python train.py --dataset="views of escape-time and Newton fractals" --one_sided=true --steps=4900
Rows from block 14 of a small model that predicts escape time at each pixel, named by matrix and row number. Each number is 128 + 24 x the weight over its row's rms, rounded and kept within 0 to 255. All counts start at 0. Numbers have three digits each.
After each channel's rows are labels from the 100 images, of 14848, where the channel reaches its highest value: "top examples" is what is common among them; "patch colour" is the nearest of a few named colours to the mean colour under the peak. Only what is clearly more common there than usual is listed. The data: views of escape-time and Newton fractals.
# conv1: bottleneck pointwise conv (model.blocks.15.conv1.weight, 128x320x1x1), inputs 160-319

conv1.62:112093102121129139104159144116123163120121163128136148120116165120132138131140146136108110123132137126135164183129130089106142120129106085121159144133155075095118131092119139137128119156116121118125126156143129159162154129121202141117148122101137111122120137142138122126155136140108092176095130132154070059107100094134082118113123103116136106170117147091153103088117089149089131099121079105063168101108125124132142096114092148141090143168123142087151114093125119102143157115120113
top examples: Newton basins of five roots
patch colour: brown

conv1.70:112114100132121125090097088110103121107148106128171130141142125089166087114124113130156130146144107121117100128137120140123130170097156114140153150112201148179148134154130172124166146144145105162142132136101116160172172167124156162120114149114127144131145154129091128135124130099170108123154130088134085104124132108132128092123134113127158093096091127145140123113133098136150095168105106067116137124156178142103119110152122135073143084150139156107154123126149148111163123138139154
top examples: quartic Julia set; cubic Julia set
patch colour: black

conv1.74:123096096120119130120162109099136102108129097130132116147135163127100137089138113142135119195128100143166122182155104140107152129148178119128152115164176114113120100139175135166160149180122131183111110172134118118154135139117193121121179161087158135133161165113114127117153163105123126132149134125126102084112123116115094116104122144111113137146140145105146131121110076052093119100121118116167094089139153102109132088119157129156178098119115107112170110122128122110133119172121184
top examples: quartic Julia set
patch colour: brown

conv1.32:115139082132088125105118138124140121161117149084132117127122122119101115082097106175117114167135136091102123091103155109115149164082152117147081135097116117163204130112111126118123102138101138124096084118119157143133158117193102136130109105179107116118088100087130102126121098059130105138124117106107109121115057144166108115117145125139133122116162121162129133078122143150120128098112065124104186094097144139139076087156131100162163122177118127113133105099080128106147113107128125
top examples: burning ship
patch colour: black

conv1.77:132135154099116106173120129115149148155110131141101132087149125143101129126113132129165123101126097112135117148144128138162161151101149113166103164104201095125124072116104147156125166093148141118095132102116121147105143117129125137099121147144125124133094115100119161117084124166178096131123122119120132118117100127141084101109156163144155138076140143151149125089156126174127137130116130122129184117133170119140112106173116136107176131148097194118121120170117147115098164111109137
top examples: Newton basins of five roots
patch colour: black

conv1.45:105112125091123117112104124104153109146107120114146134101153120115114150138146148125135086077105131117154076156132114081126080117124147098150102141148172108128132129132132125121131156133094142096103102140133142134106117100111139139142106127170128111112129158106110115101099136164133141130190084136098080147120092133136162103151131169130185110110114146148133127115102152141150167131069127128151179131122111148155119102130135122096173153159108166101083127119139131124112139092154121
top examples: tricorn
patch colour: black

conv1.5:120149113113152122132118083151121105113116088126123108129111143108124122125102105108135113123148174098127095196116130104135125120093149173108144136115104097115142129101083119052133134135164128121102142154107151151104133131132079133117101094130154154126150106107124169129115132090098149152154149098118083132069177136152097098102162102110152151151180139177154136116139151176189139167193099156089129131115098093141169111096142199113108100190125088124111128093165142146076138111143174
top examples: burning ship
patch colour: black

conv1.48:162145139139136080108126166112099114103144135132143095112129116138170147141126126103144110130141110094120157126125139098117118172097144119164099156097116126115172127120071123125143148091144128115114117119117148132088180132178126136105127114156110099142093098092137137108115144124143086116082101099106097103095110148162095085072184088132113090088155106176135129097132098184123112139115097091126173094095122111155100094146114090155131093149178143123111078125095124096115106116050125
top examples: burning ship
patch colour: black

conv1.60:156161140113098088154135156110128114102147122120126100081108141112144111092101106111103116124126090133151157130154136125118153167130127123105099147106093107152098092108064126118076112108102159143138128123124146123132127119161114126125091113197113116097097121073142094097113136115125110155133106133111100154116149141163127107116148099147078156111127136167122148108130106134122129151152101145130190099092106120123096109134149125139166097150145167087118131073134114088143139108084106
top examples: Newton basins of five roots
patch colour: black

conv1.83:131116086100089097134134164142141138166195139098149142117119153130121176088173083149130080111089148120105121090115133130127142107105163122159129148086122163151135149130102141119122145104110142127141111108136147154120179161155090097154107152103106142126082088154102111101139164146115097120110116104093105077079142095138078089138124122126107113122136134101141147141109109149152122166121120143126173144127117121137099127136139111144161125159168101115134143114115162090105129131107132
top examples: cubic Julia set
patch colour: black

conv1.84:113146081140110115130095102118148131144121132114111103097086115137131136108146108119156121128138120141101126140122115130103196076131093117146087178084165113159127120109104136153114139158124126148150130131101107122124168102151122107112104106111104116099113099107096138059117153149148121152143123106095121089092158099132078091135159132121132113105111126148159137059124101108096114126147077131156175114149094162131119067151109133182135148144129119117098121089164121091081119081106124
top examples: Newton basins of five roots; cubic Julia set
patch colour: black

conv1.91:164143113152115108118141094158128139132141172125161140079137163106151130115114133153111121154123079117176188161103107158118167098124155189112168129156151168097108129156136165160139120101102123147191147111151104081122143123099100110142149143105115118125129124063143093125129157146099154094123158132129189145141150093095128153132113124126129134134128125146154078157112135132094099148172164142131107146138152113098162201094177187132139156114105092175120198156157099146082110123156143
top examples: Newton basins of five roots
patch colour: black

conv1.28:148167156110146100131156117098141119123163125137146116160117120135109106133143160159130141131137105149169074159163108185137106113133120145154167147104123134155117079159148094192116129178116150171096139168135098145142098131125122120134136182121130122104136124130096083054100143150124105138193141166112103104168135099121155164112125154103098199146144104145151146183122151147143177137151123091127129154150142158130164149143110118128126110121094133114110136171136052096150128152112135
top examples: Newton basins of five roots; quartic Julia set
patch colour: brown